config.toml
model = "contrastive audio-text model"
dataset = "phrases spoken by 400 fixed synthetic voices"
train_examples = 39062
noise_aug = 0.002
time_shift_ms = 100
n_mels = 80
hop_length = 160
input = "mfcc"
spec_augment = true
win_length = 512
tokenizer = "word"
vocab_size = 208
loss = "softmax"
embed_dim = 384
encoder_arch = "convnext"
encoder_norm = "rmsnorm"
encoder_activation = "gelu_tanh"
encoder_mlp_ratio = 2
encoder_dropout = 0.05
encoder_inner_norm = false
encoder_drop_path = 0.05
encoder_subsampling = 2
encoder_layers = 14
encoder_width = 192
encoder_kernel_size = 7
text_encoder_causal = true
text_encoder_width = 192
text_encoder_layers = 8
text_encoder_norm = "rmsnorm"
text_encoder_norm_position = "pre"
text_encoder_activation = "gelu"
text_encoder_mlp_ratio = 4
text_encoder_head_dim = 32
text_encoder_fused_qkv = true
text_encoder_bias = "none"
text_encoder_qk_norm = false
text_encoder_parallel_block = false
text_encoder_inner_norm = true
text_encoder_positions = "sincos"
init = "trunc_normal_002"
residual_init = "none"
optimizer = "adamw"
lr = 0.0019
beta1 = 0.9
beta2 = 0.98
eps = 1e-10
grad_clip = 3.0
steps = 8400
batch_size = 256
epochs = 55.1
lr_schedule = "cosine_restarts"
final_lr_fraction = 0
warmup_steps = 160
weight_decay = 0.1
Rows from block 2 of the audio encoder of a small contrastive audio-text model, named by matrix and row number. Rows with one number belong to one neuron. Each number is 128 + 24 x the weight over its row's rms, rounded and kept within 0 to 255. All counts start at 0.
Before each neuron's rows are labels from the 100 clips, of 14848, where the neuron reaches its highest value: "lies over" is the class under the peak; "responds to" is what is common among them. Only what is clearly more common there than usual is listed. The data: phrases spoken by 400 fixed synthetic voices. In brackets: how many of the 100, against the usual share in percent.
# fc1: MLP up (encoder.blocks.2.mlp.fc1.weight, 384x192), inputs 78-116
# fc2: MLP down (encoder.blocks.2.mlp.fc2.weight, 192x384, transposed), outputs 78-116

lies over: /eɪ/ (35 vs 2.6)
responds to: clipping (29 vs 7.8)
fc1.252 [134 137 190 144 139 113 113 149 132 126 123 116 117 114 126 119 107 174 140 116  99 136 175 145 124 106 181 126 115 111 151 113 122 146  81 164 111 133 140]
fc2.252 [158 125 113 135 128 161 141 151 128 126  62 147 137 121 119 142 105 133 137 109  98  85 146 162 131 113 143 128 140 111 101 148 170 119 111 107 133 130 103]

lies over: /ɔ/ (89 vs 2.4)
responds to: /ɔ/ (90 vs 27.9); deep voice (65 vs 29.6); clipping (40 vs 7.8); text has "warm" (27 vs 1.9)
fc1.292 [158 107 114 172 121  85 113 168 147  99 157 142 117 117 153 152 103 140  94 130 117 136 114 130 167 154 121 150 180 103 156 135 137 123 105 102 103 128 138]
fc2.292 [133 117 124 121 148 178 121 153 105 129 153 160 143  77 146 102 120 111  90 161 115 119 115 110 123 145 176 169 118  95 157 108 103  73 147 156 125 151  86]

lies over: /ɪ/ (74 vs 2.5)
responds to: /ɪ/ (87 vs 44.1); child-like voice (57 vs 22); white noise (56 vs 12.3)
fc1.283 [135 148 114 107 116 106 106 141 104  94 111 128 131 134 122 146 150 178  80 175 109 153 134  89 131 184 169 107 116 134 116  72 143 112 127 105 140 118 157]
fc2.283 [152 188  92 106 121 130 139 100 127 138 117 156 139 136 141 168  85 136 156 134 151 109 152 157 139 139 115 117 156 126 157 115 135 129 127 146 152 140 109]

lies over: /eɪ/ (44 vs 2.6); /ɪ/ (31 vs 2.5)
responds to: child-like voice (74 vs 22); /eɪ/ (59 vs 28.4)
fc1.146 [118 153  87  87 112  97 126 188 143  88 124 122 116 111 137 132 122 139 121 144 131 116 142  93 132 122 113 137 134 106 115  71 165  50 139  99 110 157 155]
fc2.146 [120 135 133 133 149 125 150 110 128 141 129 161 126 133 141 147 133 103 142 123 136 133 119 132  86 111 134 147 157 120 114 143 119 160 103 127 155 126 140]

lies over: /ɪ/ (43 vs 2.5)
responds to: child-like voice (67 vs 22)
fc1.213 [126 141 156 142 112 133 136 120 129 137 109 111 117 107 125 135 153 161 128 130 101  76 162 107 119 134 116 205 153 102 123 112 127  85 143 188 139 154 165]
fc2.213 [152 106 122 146 107  77 154  90  99  80 122 145 140 147  93 143 142  95 122 135 114 126 128 136 101 133 139 129 141 121 104 119 142 137 132 144 132 149 147]

lies over: /oʊ/ (45 vs 3.4); /ɔ/ (36 vs 2.4)
responds to: deep voice (71 vs 29.6); /oʊ/ (64 vs 36.8); pink noise (29 vs 12.1)
fc1.105 [157 131 138 110 108 118 132 147  85  86 135 123 116 177 122 130 109 131  75 142 132 107 126  98 116 134 126 115 161 135 148 131 151  78 138  99 126 131 137]
fc2.105 [115  97 133 150 135 121 143  90 122  98 142  92 156 156 124 125 127 140 130 110 150 129 149 115 105 146 126 144 144 135 137 149 160 128 108 136 178 148 102]

lies over: /ɔ/ (57 vs 2.4); /ɔɪ/ (32 vs 0.6)
responds to: /ɔ/ (75 vs 27.9); deep voice (65 vs 29.6); /ɔɪ/ (33 vs 5.4)
fc1.173 [143 138 125 103 155 110 117 104 116 137 129 152 109 185 127 157 120 169  99 127 110 103 135 122 166 117 104 134 113  98 111 163 158 120 112 104 135 119 122]
fc2.173 [102  99 110 157 107 180 123 137 143 128 171  89 118 108 105 112 129 119 116 143 166 160 121 123 148 120  93 137 100 154 147 117 119 172 137 174 149 110 114]

lies over: /ɪ/ (85 vs 2.5)
responds to: /ɪ/ (95 vs 44.1); /z/ (51 vs 19.8); child-like voice (46 vs 22); pink noise (36 vs 12.1)
fc1.72 [ 91 101 185 151 120 123 116 102 102  88  73  87 117 136 130 156 157 137 142 118 127 121  99 113 130 166 134 158 129 145 117 114 137  68 130 130 151 109 150]
fc2.72 [124 165 148 113 105 114 139 128 129  65 120 173 193 110 114 158 123 144 197 146 156 148 146 139 106 168 149 172 139 157 126 122 123 161 109 154 124 158 121]

lies over: /oʊ/ (43 vs 3.4); /ɔ/ (29 vs 2.4)
responds to: reverberation (80 vs 35.4); /oʊ/ (62 vs 36.8)
fc1.225 [141 143  98 104 130  73 108 133  72 127 170  88 130 135 116 118  93 157 148 192 131 119 135  72 146 175 144 138 112 142 146  94 107 127 107 152 127 139  88]
fc2.225 [133 149 132 143  92 152  76 124 144 159 157 125  86  82  92  89 157  99 109 135 119 127  80 137 135 121 118 116 101 141 130 157 103 126 145 103 122 150 140]

lies over: /oʊ/ (27 vs 3.4)
responds to: /ɹ/ (90 vs 58.3)
fc1.92 [133  86 107  89  87  97 126 143  97 142  94 136 158 146 133 109 140 159 146 145 116 148 161 113  72 102 133 156 129 115  96 115 127 122 135 151 141 121 157]
fc2.92 [ 72 126  91 140 135 135 143  75 156 110 187 149 135 173 105 130 120 136 101  96 119 108  85  76 130 122  75 113 164 150 119  76 109 177 142 192 154 119 195]

lies over: /eɪ/ (68 vs 2.6)
responds to: child-like voice (75 vs 22); /eɪ/ (73 vs 28.4)
fc1.81 [ 90 125 109 131  99 135 115  97 153 111  95  96 151 141  89 132  98 145 113 132 100 125  98 114 147 141 128 105 126 124 109 110 161 150 115 143  99 145 130]
fc2.81 [108 164 135 129  96 169 141 127 123 119 111 145 153 134 137 129 140 148 136 155  91 117 107 141 135 112  66 134 103 160 130  93 108 152 141 170  91 135 136]

lies over: /ɝ/ (100 vs 2.8)
responds to: /ɝ/ (100 vs 42.9); /t/ (98 vs 65.3); text has "doctor" (35 vs 1.9); text has "later" (25 vs 2)
fc1.217 [121 149 167 107 130 109  89 116 141 136 119 146 119 129 165 150 125 127  93 122 103 115 141 115 159 123 104 130 136 137 146 112 140  81 161  81 115 140 149]
fc2.217 [ 98 112 140 121 131 131 157 127 108  85 113  90 160 114 106 125 145 141 138  89 128 129 121 163 147 116 117 136 132 140 103 130 166 162 106 106 165 112 139]

lies over: /ɪ/ (87 vs 2.5)
responds to: child-like voice (90 vs 22); /ɪ/ (90 vs 44.1); /z/ (43 vs 19.8)
fc1.14 [ 89 106 131 117 141 161 103  98 123 105  81  97 106 133 137 151 146 164 125 126  98  87 141  92 118 154 144 130 125 110 177  93 136  49 127 176 116 126 171]
fc2.14 [132 171 146 134 126 114 163 119 125  76  82 169 154 138 112 177 131 140 178 116 148 136 168 127 106 122 180 150 139 145 141 125 133 158  90 159 121 210 135]

lies over: /ɔ/ (91 vs 2.4)
responds to: /ɔ/ (93 vs 27.9); deep voice (72 vs 29.6); pink noise (41 vs 12.1); rumble (35 vs 12.9)
fc1.43 [172 108 115 129 125 114 129 143  67  63 145 138 155 165 190 112  65 144  74 109 104 132 104 148  97 142 140 107 138 115 170 137 168 156 115 115 124 154 128]
fc2.43 [138 109 137 146 139 134  95 153 120 140 120 156 118 115 135 107 137 143  88 162 143 116 136 153  89  88 151 137 160 135 117 150 146 117 183 130 175 152 156]

lies over: /ɔ/ (52 vs 2.4)
responds to: /ɔ/ (60 vs 27.9)
fc1.210 [131 124 147 133 118  91 142 142 125 145 128 132 114 151 121 131 109 154  78 124 143 106 102 125 137 143 132 125 154 118 168 133 127 123 135 110 133 116 129]
fc2.210 [145 117 151 139 117 120 193 127 130 120 121 115 123 195 114 152 115 109 181  95 142 148 193 132 114 151 148 147 152 139 119 112 127 109 141 133 121 111 123]

lies over: /ɔ/ (51 vs 2.4); /oʊ/ (27 vs 3.4)
responds to: /ɔ/ (59 vs 27.9)
fc1.381 [128 136 141 131 166 104 116 107 145 127 149 160 121 161 167 130  91 148  69 136 127  94 115 142 144 162  98 104 166 103 148 170 131 122  85  96 123 146 148]
fc2.381 [128 135  76 162 136 117 108 154 152  86  82 129 140 101  94 102 122 111 164  90 152  88 149 110 100  82 154  89  98 112 136 167  66 138 144 113 100 140 157]

lies over: /oʊ/ (57 vs 3.4); /aʊ/ (39 vs 1.4)
responds to: /oʊ/ (66 vs 36.8); /aʊ/ (44 vs 14.8)
fc1.131 [178 134 181 145 122 147 112 152 137 126 104  96 106 152 117 127  73 125 141 101 105  78 134 134  75 132 108 119 181 144 139 132 121 118 126 131  95 113 140]
fc2.131 [ 97 112 143 125 104 118 138 155 151 124 119  86 133 169 131 161 127 102  93 114  89 129 121 167 127 159 103 103 121 137 136  91 128 123 133 147 130 141 166]

lies over: /oʊ/ (65 vs 3.4); /u/ (35 vs 1.6)
responds to: /oʊ/ (74 vs 36.8); /u/ (44 vs 19.7); /j/ (31 vs 10.9)
fc1.190 [150 120 159 145 123 107 120 135 104  97 123 123 138 167 145 127  81 131 125  96 120 111 118  83 129 152 102  91 178 151  99 157 109 129 120 135 134  92 114]
fc2.190 [135 164 146 155 103 139 109 140 134 141  99 127 125 115 189 108 132 114 130 158 125 151 137 137 128 121 178 167 138 144 128 137 135  91 119  98 116 161 153]

lies over: /oʊ/ (28 vs 3.4)
responds to: child-like voice (52 vs 22)
fc1.65 [132 119 150 144 127 115 107 113  94 109  98 109 102 147 128 129 113 110  96 129 123 162 128 158 123 136 116 111 149 117 152 136 102  88 138  86 148 136 138]
fc2.65 [131 134 141 114 140 147 102 128  71 122 118 133 147 145 125 122 122 130 108 140 124 143  97 124 101 115 139 121 116 111 115 133 167 142 118 133 159 132 158]

lies over: /ɔ/ (98 vs 2.4)
responds to: /ɔ/ (99 vs 27.9); deep voice (62 vs 29.6); pink noise (31 vs 12.1); text has "lost" (25 vs 2)
fc1.363 [140 106 168 134 142 108 141 155  81  87 131 171  75 142 145 145 102 139  60 117 120 109 111 141 116 105 134 170 107  53 159 155 151 125 134  98  92 146 116]
fc2.363 [104 109 114 165 154 135 122 148 111  98 157 122 134 119 103 110 131 136 104 120 152 115 141 129  87 115 157 132 111 159 121 130 132 146 148 165 159 124 178]

lies over: /eɪ/ (93 vs 2.6)
responds to: /eɪ/ (95 vs 28.4); fast speaker (46 vs 23)
fc1.328 [136 183  59 106 116 103 135 128 137 108 120 133 151 141 126  98 144 155 103 175 125 109 113 114 148 128 104 125 141  98  96 116 181 116 147 107 114 138 121]
fc2.328 [130 119 116 110 107 160 146 138 109 130 121 125 148 118 162 131 167 109 128 138  97  84 107 153 142 126 118 131 165 152 107 129 137 160 111 145 131 128  95]

lies over: /eɪ/ (37 vs 2.6); /ɛ/ (28 vs 2.3)
responds to: /ɹ/ (88 vs 58.3); child-like voice (78 vs 22); /dʒ/ (31 vs 12.9)
fc1.364 [120 146  93 113 150 104 129 115 111  97 110  91 136 130 116 114 154 171 130 139 115 153 146  67 134 190 109 145 132 127  82 129  90  76 133 126 109  89 127]
fc2.364 [123 157  85 156 128 139 110 137 150  98 123 147 157 137 159 167 120 138 124 141 169 132 128 116 118 129 131 132 182 137 155 121  89 151 149 178 181 178 158]

lies over: /ɝ/ (60 vs 2.8)
responds to: /ɝ/ (85 vs 42.9); reverberation (67 vs 35.4); child-like voice (47 vs 22)
fc1.153 [136 132 135 112 148  68  74 139 109 118 150 136 127  87 173 118 129 137 129 120 120 138 172 122 119 123 151 137 130 110 167 141 122  72 106 133 139 153 159]
fc2.153 [136  99 159 117 131 145  91 131 125 149 112 120 113 124 130 126 120 118 126 107 135  93 117 111 115 130  96 130 128 122 161 157 102 139 149 141 153 117  93]

lies over: /ɪ/ (25 vs 2.5)
responds to: child-like voice (71 vs 22); /z/ (42 vs 19.8); /u/ (40 vs 19.7)
fc1.85 [106 183 107  90 188 105 118 143 208 115 123 102 111 141  76  70 147 131  96 131 138 112 141 116 108 139 165 120 130 113  67 144 129 100 110 127 141 133 168]
fc2.85 [144 141 100 127 170  94  89  88 148 122 148 118 132 111 120 142 121 105 128 131 186 147 132 102 131 159 154 120 128 132  94 125  83 126 133 147 120  99  82]

lies over: /oʊ/ (52 vs 3.4); /aʊ/ (33 vs 1.4)
responds to: /oʊ/ (74 vs 36.8); /aʊ/ (40 vs 14.8)
fc1.278 [113  96 123 130 123 136 132 151 162 117 119 146 141 119 131 136 131 121  89 113 102 160 123 103 110  91 140 100 150 141 124 120 124 142 101  96 144 117 147]
fc2.278 [155 138 131 113 127 131 122 110 167 167 113 127  96 148 164 120 110 125 110 189 100 148 101 132 151 117  74 157  95 119 129 150 147  74 100 145 123  89 122]